{
  "arch": "unet",
  "norm": "batchnorm",
  "pixel_unshuffle": 2,
  "blocks_per_level": 3,
  "block": "basic",
  "init": "torch_default",
  "residual_init": "none",
  "muon_scale": "spectral",
  "learning_rate": 0.011,
  "adamw_lr_other_params": 0.0012,
  "max_steps": 5300
}
Rows from block 12, named by matrix and row number. Rows with one number belong to one channel. Each number is 200 + 30 x the weight over the matrix's rms, rounded and kept within 0 to 999. All counts start at 0.
# convs0: first 3x3 conv (model.decb.0.2.convs.0.weight, 128x128x3x3), inputs 19-37, a 3x3 kernel for each
# convs1: second 3x3 conv (model.decb.0.2.convs.1.weight, 128x128x3x3, transposed), outputs 19-37, a 3x3 kernel for each
convs0.79,196,169,162,205,174,204,208,240,230,190,224,185,170,205,162,226,204,215,212,215,203,197,196,211,240,225,203,225,206,173,219,209,201,208,189,159,180,197,191,177,170,193,208,173,187,190,124,175,193,189,193,203,221,176,229,183,211,238,209,221,194,169,202,170,224,240,173,242,220,175,215,222,167,210,220,213,243,172,187,135,180,185,190,206,224,234,245,205,217,209,185,169,180,163,154,168,183,170,202,204,246,219,229,212,276,201,177,219,210,202,228,222,227,190,222,204,228,240,253,255,209,224,209,182,188,218,150,187,225,143,139,179,220,157,144,158,205,243,191,185,192,185,196,196,197,219,204,217,163,181,178,188,202,192,225,204,167,229,186,211,217,215,210,202,165,176,155,201,190,204,204
convs1.79,185,200,203,198,187,208,194,224,214,202,160,184,204,213,187,153,198,213,197,189,213,184,197,187,214,170,186,225,183,161,230,207,211,209,181,202,192,217,179,214,212,204,265,255,206,146,161,201,182,179,203,190,172,226,245,232,206,218,194,163,185,204,201,199,194,165,176,152,159,208,168,187,221,235,205,211,205,190,192,189,197,193,225,238,173,193,207,208,227,244,207,242,198,187,197,182,166,179,218,175,169,208,194,159,169,201,148,134,215,241,223,208,186,210,180,182,212,214,240,260,192,189,252,189,203,193,193,193,252,191,196,240,245,198,203,206,195,163,194,200,183,182,176,156,173,167,208,203,214,200,216,195,219,240,226,228,240,234,220,242,266,233,212,183,165,223,141,177,252,207,195
convs0.80,201,207,157,156,187,236,172,195,292,151,202,251,206,217,176,200,195,234,218,206,205,195,195,144,193,206,153,199,200,222,181,187,186,232,225,236,190,217,165,197,202,218,198,191,219,205,184,127,244,208,224,213,233,161,238,212,189,205,161,210,187,191,213,182,177,208,214,200,227,236,195,147,180,193,169,223,235,234,209,212,223,207,198,201,199,147,247,226,183,236,218,202,145,220,215,201,187,163,129,192,208,193,199,232,181,145,180,175,177,186,178,183,201,175,239,243,248,220,177,160,238,250,200,205,190,192,217,239,165,282,274,165,179,181,186,211,188,163,228,231,190,197,212,169,176,166,178,180,191,205,201,173,190,186,192,216,233,219,226,213,241,221,233,179,165,233,195,277,177,174,203
convs1.80,180,158,167,255,179,163,224,234,150,179,176,157,221,194,212,164,175,210,239,222,146,191,191,188,163,194,190,182,178,246,227,160,214,173,225,209,197,170,159,206,193,206,220,197,217,202,190,195,212,164,192,184,242,265,170,196,188,193,180,212,188,230,241,223,168,227,220,185,167,230,194,145,208,249,212,183,196,146,167,223,177,194,193,204,217,155,152,182,161,107,222,186,172,223,224,168,184,209,151,214,194,227,204,228,208,131,136,210,207,202,227,164,187,214,141,215,162,213,212,250,167,216,195,234,219,205,147,195,210,189,192,180,233,172,207,224,208,193,196,170,180,183,203,218,222,162,246,220,208,218,211,160,198,162,114,195,201,157,162,178,172,104,222,211,215,203,176,181,230,279,215
convs0.81,236,175,161,249,219,217,184,198,214,240,229,196,234,250,185,202,180,167,216,199,185,231,170,188,195,148,203,238,192,203,245,196,218,167,193,273,155,154,194,175,194,239,200,240,235,146,211,214,183,222,206,163,181,194,180,194,221,154,210,206,159,191,264,179,220,173,201,225,186,171,219,245,277,205,205,167,213,237,138,231,207,188,196,182,205,223,222,181,184,239,204,221,206,210,218,255,192,194,180,210,218,197,190,203,201,209,192,205,201,179,207,224,200,189,214,166,184,183,221,167,177,199,152,212,205,240,195,203,200,206,193,223,170,267,220,240,247,224,187,250,173,176,250,196,152,210,201,176,218,169,211,228,199,203,188,154,239,210,204,183,181,247,182,182,208,180,232,190,192,201,165
convs1.81,230,284,255,143,191,154,158,171,216,233,172,173,208,120,197,206,107,183,157,212,212,184,204,208,256,180,128,167,230,214,164,257,172,251,222,145,175,212,210,175,259,222,144,268,173,208,201,184,185,227,177,234,244,164,143,171,211,251,231,253,211,179,187,212,261,189,206,164,198,222,187,210,230,171,159,196,146,145,167,211,178,213,197,201,211,129,201,182,208,167,219,206,212,186,161,218,215,193,194,219,180,206,182,181,147,226,229,207,193,142,226,161,194,246,194,244,212,220,242,189,236,249,236,205,171,172,186,116,169,268,207,234,207,177,164,183,187,196,233,198,209,169,183,220,193,237,272,210,237,192,192,198,220,177,207,225,199,221,259,186,182,192,225,210,167,231,167,203,202,220,163
convs0.82,169,176,196,240,211,173,273,195,166,183,185,173,221,230,175,148,209,178,198,172,210,171,195,210,183,185,186,231,152,170,225,190,191,206,170,202,176,187,199,209,199,210,195,238,208,194,224,212,165,195,154,240,200,163,208,258,271,187,233,213,221,193,165,196,209,210,202,139,141,153,158,201,236,203,176,184,202,196,155,151,174,196,249,170,181,200,177,196,211,128,201,199,222,176,189,188,225,202,177,220,266,224,163,193,165,204,220,245,193,205,198,223,219,142,234,199,186,184,203,218,182,189,177,197,200,178,163,176,151,211,246,239,193,233,243,178,141,152,222,208,172,212,217,139,208,204,209,181,207,191,164,205,235,150,194,218,185,196,200,237,217,208,235,254,256,176,216,196,245,264,190
convs1.82,225,201,248,185,202,184,186,203,166,190,149,194,260,154,184,210,216,237,147,187,231,177,140,213,209,144,184,229,245,217,188,211,229,250,209,213,189,215,187,243,235,219,223,195,194,212,202,230,196,192,162,219,210,176,178,147,177,188,211,203,231,254,179,200,222,225,200,217,177,239,238,197,232,174,207,264,229,215,223,132,198,238,269,197,223,235,181,211,207,193,176,180,206,157,164,231,175,167,212,265,149,183,242,172,221,182,214,246,238,218,194,178,191,200,195,215,228,211,235,191,222,236,187,238,217,203,127,179,212,235,191,193,251,217,201,213,182,169,189,190,120,263,204,170,253,227,186,224,208,233,236,194,238,245,223,207,225,248,248,242,176,208,222,201,197,233,206,203,146,223,194
convs0.83,197,186,197,200,144,142,145,165,161,225,192,219,256,232,187,152,203,179,177,164,173,186,177,195,184,216,203,144,154,185,197,190,168,171,161,138,194,215,222,167,142,151,204,204,190,228,218,204,198,195,158,143,157,180,196,196,229,158,213,209,140,181,163,175,193,203,142,209,237,168,165,155,222,189,215,237,229,201,201,223,212,210,187,234,158,186,157,162,248,226,212,220,177,175,190,166,207,220,233,188,194,163,195,191,202,219,195,189,198,192,240,160,196,210,203,202,251,251,202,236,174,178,233,160,149,177,181,214,224,179,241,226,171,181,124,159,156,171,205,231,212,167,220,204,156,156,217,96,125,177,159,156,158,251,226,214,175,141,138,165,167,190,137,159,224,177,171,200,159,195,208
convs1.83,199,233,212,223,231,232,212,230,229,216,230,247,180,206,206,212,211,234,223,225,152,224,192,147,219,202,164,269,223,189,217,239,187,205,239,195,232,213,213,178,170,174,217,233,251,190,217,217,216,235,256,183,198,197,196,181,197,225,193,190,196,255,264,210,209,207,175,211,226,194,190,184,188,145,168,188,218,189,183,181,203,219,182,167,184,159,179,195,163,171,194,211,173,207,224,167,208,186,184,187,181,198,171,154,204,195,175,176,165,179,193,180,189,171,179,164,145,173,218,227,192,219,245,223,204,181,221,178,196,198,205,235,247,197,187,198,183,167,211,236,228,174,215,214,188,194,216,200,184,191,179,216,222,251,239,236,194,186,195,213,187,255,203,195,190,199,222,181,170,218,199
convs0.84,217,191,195,163,171,182,160,211,177,241,205,244,223,190,201,231,168,193,165,191,209,186,134,244,217,140,171,216,199,196,201,164,184,211,180,205,180,203,240,216,179,185,220,170,160,229,274,215,168,164,187,176,152,209,179,227,160,202,188,172,208,217,176,201,212,187,251,243,135,242,223,162,156,156,182,167,164,205,217,196,198,253,182,169,177,190,236,170,181,193,216,196,209,207,209,220,202,199,235,194,169,175,198,233,207,200,202,162,204,234,185,209,234,202,215,180,154,195,203,238,177,175,233,148,178,209,209,140,165,200,226,142,246,255,141,201,186,194,169,198,204,170,220,202,221,186,181,210,170,207,177,177,176,208,175,236,207,166,200,197,191,154,226,210,159,238,217,178,162,174,196
convs1.84,173,195,242,181,167,136,197,252,189,231,122,132,189,169,132,137,231,161,200,173,172,166,204,240,253,219,226,194,209,189,242,252,215,200,236,179,201,195,224,146,221,193,217,177,138,236,280,209,189,229,189,180,252,184,114,224,217,174,247,183,186,227,248,265,206,166,200,147,178,205,185,131,248,199,271,219,180,221,188,172,202,203,277,220,178,194,183,227,277,174,224,185,192,204,142,217,263,161,205,175,220,143,127,202,209,125,231,246,241,247,222,177,221,232,250,172,228,234,200,185,200,190,198,141,141,181,224,204,194,186,179,208,160,184,245,268,260,203,247,207,117,151,212,177,208,233,209,198,153,160,260,234,123,247,226,205,193,194,220,221,224,186,243,210,187,190,225,215,211,224,248
convs0.85,175,137,200,187,175,201,207,202,229,174,182,184,200,195,185,197,186,188,206,208,222,191,172,185,177,197,214,258,210,245,231,198,176,272,230,209,182,160,201,218,203,178,173,148,198,119,151,220,201,206,239,217,200,195,175,175,202,166,177,210,210,210,210,152,228,242,221,226,182,203,198,191,183,166,128,185,181,182,220,213,189,190,216,247,182,227,136,201,224,152,187,211,164,242,236,171,204,150,171,221,205,212,202,214,210,156,219,167,134,183,198,178,216,240,197,206,186,165,210,234,234,203,251,244,181,272,171,153,199,209,196,174,199,195,182,199,242,172,174,206,186,197,196,166,143,183,197,177,233,199,222,204,216,158,181,174,192,214,224,143,215,212,174,238,238,190,216,248,196,209,205
convs1.85,248,235,247,233,215,221,142,190,185,210,192,172,214,181,163,208,204,154,171,178,185,150,161,147,170,163,106,202,180,218,218,217,221,203,209,221,187,170,162,175,187,178,172,210,223,215,219,196,208,212,209,204,220,233,199,163,190,229,201,221,169,160,159,160,147,174,185,152,180,203,193,157,220,163,212,222,218,260,185,202,259,193,203,221,190,209,197,211,199,221,177,180,175,163,153,195,154,171,234,202,193,208,157,190,198,147,156,145,210,197,230,202,199,212,181,195,253,197,202,217,213,251,213,208,207,157,208,212,210,173,190,190,154,174,239,194,192,168,187,166,149,175,121,163,213,190,238,218,191,231,191,222,207,206,241,221,228,198,196,228,223,197,210,132,206,221,206,200,204,196,174
convs0.86,186,194,241,216,197,177,164,201,184,202,176,261,174,201,263,141,251,241,239,188,186,200,190,246,195,177,206,211,144,178,194,197,156,202,149,155,209,178,244,233,167,207,204,189,175,195,245,218,214,202,198,200,178,221,183,251,151,195,232,144,184,195,164,200,203,212,141,165,199,149,189,175,220,223,180,192,226,189,153,189,202,176,205,199,167,151,163,210,102,119,161,216,179,187,209,164,170,177,177,226,235,175,208,217,174,205,215,185,190,169,178,219,191,150,215,221,190,222,176,166,194,188,168,217,184,168,192,221,208,194,193,185,187,185,196,175,217,276,200,170,233,161,199,222,206,243,163,167,225,185,207,198,162,180,211,191,217,214,211,219,181,193,164,212,209,225,169,187,226,225,168
convs1.86,253,222,238,256,177,217,188,182,200,195,234,207,194,180,174,192,182,185,246,261,247,202,223,204,177,243,196,209,204,233,173,129,236,179,183,194,212,208,214,237,229,230,223,104,177,170,225,157,218,268,132,174,240,191,197,210,171,156,181,169,156,199,211,171,216,186,205,208,219,202,161,224,170,186,187,187,208,151,156,301,202,245,274,182,209,255,193,212,197,173,226,203,247,195,218,217,156,201,197,123,206,268,147,189,229,238,240,225,215,249,217,131,158,240,156,161,254,206,199,185,204,199,191,190,170,201,202,183,224,191,195,194,216,191,221,177,215,285,178,191,266,225,146,157,241,230,222,186,252,214,216,238,168,174,203,194,221,243,244,205,201,191,149,204,252,157,149,263,180,149,226
convs0.87,183,201,209,174,166,224,252,192,180,200,272,206,148,201,195,176,165,159,251,207,244,212,206,192,200,202,181,216,207,174,197,197,176,204,207,185,204,231,241,232,249,233,212,188,193,164,173,137,198,157,195,223,175,176,202,136,188,191,220,209,233,196,177,195,256,247,247,203,243,224,179,142,214,174,192,198,164,174,216,228,182,117,95,131,141,163,150,201,237,204,226,205,239,186,171,175,250,235,220,198,156,186,180,197,188,187,198,192,235,243,233,203,210,200,208,211,233,210,201,197,173,189,167,206,181,185,254,268,228,204,192,239,165,203,202,185,192,235,187,250,266,169,200,211,111,172,222,171,147,176,227,209,201,181,216,216,199,166,170,173,194,230,198,209,173,244,221,189,223,205,179
convs1.87,154,136,117,220,192,180,199,197,227,208,228,242,163,210,225,199,142,170,171,198,186,198,227,225,209,182,189,182,225,179,176,170,182,182,145,169,198,185,188,169,232,173,180,225,190,180,134,127,210,211,193,187,206,223,189,204,232,188,174,228,206,181,203,194,210,236,238,242,208,173,209,160,225,201,205,189,185,218,207,176,204,189,175,174,203,235,200,199,279,247,226,214,163,199,172,158,184,148,172,192,246,203,246,223,175,221,245,218,160,181,206,185,167,151,193,169,159,193,208,220,235,205,190,194,184,165,198,190,226,194,221,194,173,183,203,195,213,234,163,198,220,244,201,156,206,204,202,187,172,211,207,177,183,151,196,219,194,227,223,188,190,196,188,156,197,220,147,164,230,221,189
convs0.88,199,186,135,180,181,193,193,239,265,250,202,199,191,182,205,196,247,194,223,218,250,188,161,168,197,209,184,208,250,169,168,169,163,205,216,224,194,197,178,206,217,187,120,166,161,211,187,227,204,178,177,218,231,221,209,219,228,199,148,225,185,238,211,254,250,198,197,206,170,215,187,179,178,201,193,207,188,210,170,169,272,134,178,167,172,185,240,212,229,244,248,227,216,236,224,156,215,200,212,182,206,217,230,246,197,238,206,223,175,171,203,169,194,257,203,234,249,214,195,169,171,202,190,121,150,212,257,254,143,277,245,216,256,228,211,204,179,179,157,168,236,145,237,219,203,228,229,216,187,174,191,218,209,183,199,222,183,243,218,161,224,219,188,196,223,181,204,208,193,217,245
convs1.88,186,183,227,202,240,299,207,213,214,178,191,188,214,191,195,171,124,157,201,192,150,205,231,147,208,252,193,230,244,191,147,141,172,179,147,179,164,177,192,187,218,180,158,159,195,165,197,153,189,178,197,158,134,195,193,165,178,224,194,133,175,152,211,190,187,195,220,175,178,173,199,203,191,227,236,153,143,170,191,197,188,174,206,195,237,221,243,217,186,266,160,145,179,152,196,225,152,196,214,204,231,220,141,155,177,185,160,163,185,190,228,235,229,180,208,245,217,195,208,245,206,175,202,239,241,201,178,163,158,193,160,142,168,164,179,154,165,226,232,231,178,160,192,171,194,182,182,203,206,205,266,208,215,154,184,185,197,193,180,200,194,199,224,234,185,194,216,192,214,202,170
convs0.89,177,216,228,221,204,208,215,230,204,189,148,198,185,227,210,192,248,258,149,161,147,166,182,159,210,225,232,218,204,191,195,192,172,231,236,213,200,216,216,219,191,166,182,156,134,181,188,160,180,154,183,187,193,196,168,181,193,143,169,200,213,200,182,256,205,206,224,167,183,213,167,185,197,204,197,249,185,177,186,192,201,146,151,197,199,180,208,156,126,208,233,224,187,140,150,206,212,208,229,182,248,239,200,175,175,208,207,170,197,221,189,177,184,189,174,168,214,218,209,240,159,209,216,205,212,207,189,169,197,198,221,186,212,197,169,203,185,207,176,199,197,167,243,230,176,191,200,219,253,222,167,171,154,186,208,193,198,168,188,204,204,202,225,220,222,167,179,189,178,216,174
convs1.89,195,192,210,184,211,196,176,245,230,205,215,225,183,176,226,236,243,281,238,223,179,258,237,164,223,251,186,201,191,155,180,158,111,199,209,187,205,213,226,248,243,181,214,193,174,149,168,154,184,207,195,238,219,245,224,229,246,263,253,261,252,248,255,166,183,163,192,216,214,200,209,238,183,175,193,193,158,161,187,181,176,157,193,155,164,178,168,218,216,226,212,233,214,152,192,166,240,256,226,162,210,203,171,179,216,189,192,193,253,220,193,197,174,171,224,193,152,162,205,213,196,177,193,189,176,183,226,227,241,228,186,216,206,171,165,131,177,177,165,168,203,301,274,235,222,210,180,216,183,158,221,205,200,225,161,162,219,201,209,205,191,190,228,192,175,213,261,191,198,206,227
convs0.90,154,176,197,194,224,238,239,227,202,196,162,189,224,240,215,204,199,205,165,177,192,188,219,179,224,225,182,188,233,170,143,203,204,202,198,212,191,164,181,218,183,149,262,200,136,180,240,188,215,245,179,209,203,167,176,245,224,225,201,249,146,194,161,249,219,195,247,223,194,248,245,254,158,200,218,193,219,205,221,261,222,205,178,202,157,195,270,183,225,244,181,202,234,183,186,171,195,182,211,161,181,210,178,195,220,186,213,221,192,211,196,200,218,200,205,223,202,235,180,179,221,161,197,191,174,173,260,207,227,205,213,236,198,147,206,202,287,183,181,234,134,173,276,168,214,175,183,214,245,173,167,211,184,207,224,207,190,204,232,191,216,263,175,262,211,230,239,198,233,229,170
convs1.90,172,192,152,192,211,195,201,212,182,240,300,180,250,224,142,214,174,180,183,252,191,162,208,149,217,279,191,211,187,144,159,269,182,218,269,169,171,206,206,211,187,238,222,202,195,192,155,223,156,159,197,218,242,174,176,218,143,188,223,219,208,265,223,195,217,207,170,141,164,225,201,168,196,179,194,162,154,191,198,259,266,190,210,266,179,150,249,223,151,277,234,229,214,206,213,180,119,177,146,234,174,197,226,164,261,218,213,226,218,138,158,213,164,153,206,182,150,140,193,239,205,158,194,251,158,149,191,213,182,178,164,154,287,148,133,172,187,218,157,203,160,181,267,213,217,186,230,206,114,175,202,214,203,246,198,146,232,201,170,176,223,198,246,137,186,222,201,225,200,190,161
convs0.91,288,222,222,182,208,192,205,222,199,191,171,180,238,184,186,237,162,176,227,217,184,205,195,180,190,170,182,178,185,179,199,225,192,203,215,195,156,203,180,160,148,185,189,207,203,227,209,189,209,168,169,209,190,185,142,231,205,187,225,199,229,207,216,222,241,184,242,189,230,252,222,198,239,210,202,234,259,228,264,233,237,230,179,200,240,206,199,258,207,230,217,252,225,183,171,192,216,244,252,199,179,188,204,208,176,222,235,168,187,192,212,194,212,186,222,206,210,201,181,184,208,225,193,215,214,245,185,188,207,217,192,183,212,239,231,193,175,183,223,234,243,180,225,210,217,232,250,194,221,212,221,216,209,198,183,186,216,204,189,230,190,229,163,183,200,254,237,283,216,220,247
convs1.91,163,155,215,183,195,219,170,203,234,177,218,171,172,208,194,194,179,178,214,203,200,208,256,219,217,193,151,160,187,201,243,202,191,189,178,143,205,206,200,182,222,221,197,250,249,156,177,236,182,192,218,185,223,183,221,232,228,215,240,226,196,198,236,223,212,210,222,212,199,160,157,176,214,164,179,199,205,185,218,231,187,222,185,246,205,177,189,185,160,175,231,241,221,220,202,188,171,219,201,203,190,144,202,203,188,184,159,194,206,178,221,251,222,210,213,205,169,183,255,234,160,209,206,177,156,190,199,187,188,180,198,180,201,189,192,180,165,166,186,196,221,167,163,199,231,212,165,187,170,148,200,224,190,214,193,169,235,189,198,224,180,150,177,194,217,209,190,253,208,244,197
convs0.92,210,159,162,162,156,205,163,227,164,228,167,165,206,163,186,239,189,150,260,213,194,191,220,185,172,186,162,225,236,239,199,204,204,194,221,199,208,221,189,190,199,170,170,186,223,223,190,172,179,226,194,147,227,217,169,195,170,217,195,233,214,201,205,222,147,198,226,139,196,183,196,233,153,166,178,189,230,194,172,244,188,177,204,182,229,222,190,242,235,233,187,161,208,188,188,199,184,190,224,234,251,242,194,270,281,176,251,273,254,174,200,233,234,206,189,208,187,243,196,168,240,214,190,229,221,155,190,150,181,181,173,193,220,202,189,221,210,196,154,165,200,158,160,244,240,236,178,204,186,179,216,220,217,225,237,251,213,243,268,214,142,222,225,176,124,231,212,136,252,245,151
convs1.92,251,251,207,232,225,219,180,197,221,184,227,208,192,191,191,235,209,222,188,184,176,220,209,205,176,142,181,232,230,199,204,214,212,172,197,214,204,204,184,202,209,205,227,219,197,218,234,240,191,221,223,175,184,215,222,231,179,197,220,160,196,201,149,245,258,193,204,193,202,198,202,251,161,221,219,211,202,185,182,193,153,221,261,256,216,243,245,203,204,227,195,186,162,210,211,171,225,183,141,216,213,175,189,163,148,198,160,102,167,189,170,202,199,203,223,177,192,180,216,206,226,204,218,182,130,152,183,216,230,181,180,222,247,218,231,201,200,185,174,208,159,167,154,116,187,197,175,196,216,178,201,242,167,134,145,176,165,199,221,156,184,223,157,217,247,146,188,208,194,226,231
convs0.93,143,148,153,209,190,187,198,218,205,221,225,217,164,176,211,178,177,154,216,218,221,226,224,205,193,200,203,175,174,188,171,206,234,184,194,198,162,195,216,174,216,234,209,232,229,191,170,178,222,296,247,204,239,225,245,210,193,189,191,189,204,181,164,267,246,248,176,162,172,199,177,205,185,209,188,203,165,181,190,244,245,236,258,187,222,233,189,216,237,206,176,208,184,172,182,180,192,174,190,179,185,188,204,195,171,211,214,173,168,134,172,201,192,210,223,219,215,202,188,150,208,200,186,190,162,169,192,210,201,187,193,223,196,185,214,203,166,176,168,188,206,218,181,201,237,263,271,157,168,180,191,200,169,124,176,199,204,229,193,191,180,139,254,221,229,235,217,198,172,214,188
convs1.93,230,205,179,208,209,180,199,216,210,195,201,192,187,204,198,209,214,206,255,228,214,214,144,202,183,143,185,188,185,180,189,175,175,220,176,157,161,198,211,243,188,192,182,166,197,239,216,165,194,206,176,165,141,144,259,242,244,237,208,215,205,199,193,187,187,169,184,171,188,144,179,169,152,177,180,243,217,207,184,161,186,231,200,203,203,233,187,226,241,179,125,88,134,240,211,223,189,182,212,196,191,166,144,174,182,183,191,180,188,172,226,231,201,223,219,132,214,233,205,218,240,210,212,273,217,187,186,159,199,193,203,205,206,204,187,172,201,201,229,213,157,236,160,193,204,232,169,255,256,229,196,197,212,181,181,167,136,185,147,156,172,197,240,244,228,181,191,193,249,238,199
convs0.94,217,238,213,178,230,166,165,214,194,197,181,191,197,148,190,165,180,209,190,149,185,243,222,179,255,241,186,199,181,187,207,208,199,198,176,202,266,208,169,220,193,189,147,217,189,206,187,163,215,214,174,193,149,138,169,188,174,123,191,208,199,219,203,195,174,133,215,199,198,160,169,201,166,143,189,233,161,208,256,204,213,202,198,164,151,151,151,119,171,236,228,200,166,199,208,169,178,181,217,197,234,170,215,218,162,216,185,187,186,187,200,201,204,192,211,168,207,205,194,195,214,187,206,230,249,199,137,177,211,200,166,138,303,295,182,206,223,195,208,239,162,222,261,234,199,235,184,177,145,179,217,221,210,205,210,174,147,186,189,166,237,272,230,201,182,207,234,187,239,219,181
convs1.94,238,228,240,193,181,136,173,198,234,174,205,229,232,217,151,211,197,195,214,185,154,224,208,163,244,196,170,201,201,148,207,172,173,167,315,178,205,210,241,205,195,166,181,206,143,226,215,213,170,180,199,165,176,204,157,164,165,190,239,152,196,224,210,174,245,198,162,269,234,199,192,216,225,201,216,228,227,186,242,227,251,217,187,193,207,188,197,194,171,181,215,226,219,218,237,211,231,207,204,229,232,199,214,249,241,165,192,230,190,183,197,199,208,210,207,232,202,150,182,191,170,240,218,162,225,210,140,147,200,207,204,198,192,181,191,184,179,173,187,209,218,141,133,200,199,190,208,147,184,222,197,182,186,222,257,189,221,216,221,178,201,176,266,186,206,159,228,245,188,257,265
convs0.95,185,184,183,198,190,186,261,227,189,232,237,216,203,200,154,155,220,248,203,215,211,234,257,245,218,207,208,165,165,172,198,235,182,207,197,201,218,241,235,247,243,187,195,200,156,170,204,139,226,231,148,234,255,184,196,204,200,180,126,167,249,208,174,175,194,162,224,229,201,217,197,204,186,200,207,230,221,151,219,212,183,179,160,175,216,194,185,216,159,197,167,186,211,190,174,194,214,155,165,222,223,169,206,199,174,230,237,233,182,160,154,207,181,186,170,206,201,206,185,190,194,218,166,200,211,217,178,192,166,196,210,233,212,237,233,201,227,189,175,184,251,229,214,278,175,161,175,207,182,234,204,194,195,192,217,205,253,226,191,221,195,213,227,177,209,147,154,227,243,188,217
convs1.95,206,200,160,164,163,154,225,195,138,177,194,200,210,242,190,202,242,193,234,164,170,204,190,205,175,157,186,180,193,167,182,222,198,208,212,176,219,257,231,176,159,181,152,155,177,175,172,240,187,184,195,192,195,251,262,244,183,199,223,205,209,232,179,180,183,197,259,228,226,236,242,224,218,241,230,181,175,145,148,195,198,192,192,203,225,189,232,170,135,175,199,218,201,221,170,161,191,179,207,190,177,155,227,224,177,179,144,173,242,227,209,181,196,194,232,190,207,175,196,157,195,205,175,180,169,219,207,225,207,217,197,215,220,162,129,232,205,265,178,209,246,229,216,185,218,172,197,189,160,184,195,168,150,173,157,190,193,174,200,143,187,173,239,202,243,174,185,186,208,210,188
convs0.96,192,161,168,183,193,175,171,200,229,195,222,167,215,230,225,239,199,173,188,193,207,232,182,167,184,163,156,173,208,208,171,195,198,178,151,161,166,161,208,168,177,207,166,194,199,251,193,191,234,208,140,172,183,148,230,234,245,217,186,190,251,208,217,186,217,203,156,172,205,206,217,250,198,179,191,183,138,211,230,203,225,284,247,168,196,212,187,183,185,274,194,222,192,154,223,234,197,203,215,218,177,257,197,215,211,251,231,227,167,169,228,159,140,243,193,175,223,211,203,170,187,132,148,221,191,186,191,181,188,243,215,205,180,204,175,179,137,216,193,192,182,187,213,185,192,186,170,162,170,148,157,147,131,229,239,232,191,212,198,212,195,215,200,225,206,201,250,229,132,169,145
convs1.96,212,257,260,202,209,213,212,196,182,183,216,241,156,164,171,174,185,180,197,187,207,174,180,211,217,193,203,162,168,167,215,205,231,206,258,222,204,223,265,180,165,230,201,262,225,217,201,181,167,198,176,165,155,158,225,184,155,245,192,190,276,189,198,194,222,202,144,119,221,209,199,238,168,197,206,149,213,235,182,171,182,186,171,212,235,221,197,230,213,230,184,206,165,195,201,214,197,187,214,212,152,161,161,187,170,209,210,258,188,199,221,149,160,212,183,169,209,231,189,198,250,197,197,199,159,197,172,152,252,180,176,232,243,179,193,216,198,200,218,204,177,195,233,237,308,293,220,239,246,191,262,198,192,194,214,228,230,220,236,217,203,216,183,243,176,166,198,183,177,265,198
convs0.97,207,240,245,212,214,220,197,208,200,178,208,176,163,214,194,182,179,200,200,215,204,210,200,194,204,253,197,196,204,200,173,191,189,155,173,190,206,185,234,177,191,208,209,179,196,187,221,136,218,203,160,240,235,227,217,197,133,163,204,149,247,244,247,172,197,154,200,215,171,144,170,227,193,187,195,226,221,229,186,197,184,212,148,167,186,168,133,249,239,203,255,219,204,222,230,209,220,228,208,175,280,267,222,222,180,175,217,226,170,174,158,180,182,186,165,217,197,242,228,230,246,259,209,197,203,222,203,245,236,201,213,211,230,201,175,194,213,210,258,253,255,208,220,216,174,129,150,204,139,143,226,177,184,204,247,221,201,248,237,169,194,210,221,202,188,203,177,177,206,166,199
convs1.97,232,228,207,190,228,210,205,232,210,200,181,225,198,211,267,199,206,226,217,148,196,160,148,229,121,159,234,235,236,227,199,224,153,175,193,211,182,165,148,233,196,162,215,169,128,145,189,222,217,187,251,227,179,234,191,198,194,217,229,191,183,205,206,231,189,158,154,206,206,192,174,174,255,286,236,213,220,230,220,204,238,290,245,229,247,224,221,184,214,194,176,199,227,199,203,211,183,224,216,222,179,223,196,183,200,146,118,184,229,188,173,214,217,218,224,243,230,193,203,204,195,182,173,218,233,185,224,246,275,171,187,218,180,217,223,163,178,178,157,128,157,163,124,134,178,147,171,178,178,179,201,207,230,197,174,208,173,200,241,195,221,182,153,172,199,204,173,221,184,197,246
convs0.98,111,192,197,190,250,215,213,265,233,201,192,163,193,190,163,196,216,148,248,216,190,226,224,192,154,202,182,192,197,220,168,202,183,229,181,187,229,264,232,205,208,164,153,190,176,197,233,203,120,183,203,209,239,163,196,201,195,206,217,197,209,198,217,208,191,171,207,205,276,154,172,207,200,189,209,189,182,225,237,241,204,239,236,195,244,255,202,254,237,196,197,191,188,193,203,209,221,251,190,229,296,259,200,202,196,191,219,177,178,149,172,204,212,219,195,242,218,225,200,204,226,216,200,214,168,156,149,215,177,182,198,208,181,217,260,131,132,208,186,165,167,170,180,141,241,229,191,243,227,242,211,206,234,163,186,195,195,191,235,200,238,223,235,243,196,190,226,199,190,218,185
convs1.98,203,183,217,233,200,181,179,248,264,180,152,202,187,189,201,191,246,213,218,259,243,212,198,252,177,147,182,194,173,243,175,203,208,220,212,228,193,174,167,181,181,164,185,168,185,186,228,192,195,183,194,175,203,238,195,207,190,162,131,178,218,159,145,222,248,228,171,200,261,200,197,203,158,214,217,169,192,188,204,171,161,196,209,184,196,188,165,209,213,225,247,178,196,185,131,153,261,192,211,225,256,215,231,259,199,180,180,192,212,176,168,213,143,180,237,161,212,161,223,190,223,206,212,225,232,230,196,222,232,168,182,208,211,189,213,222,215,262,192,162,177,194,195,180,169,210,160,200,204,183,210,259,176,211,197,279,213,201,218,226,166,194,190,153,196,198,235,205,219,278,211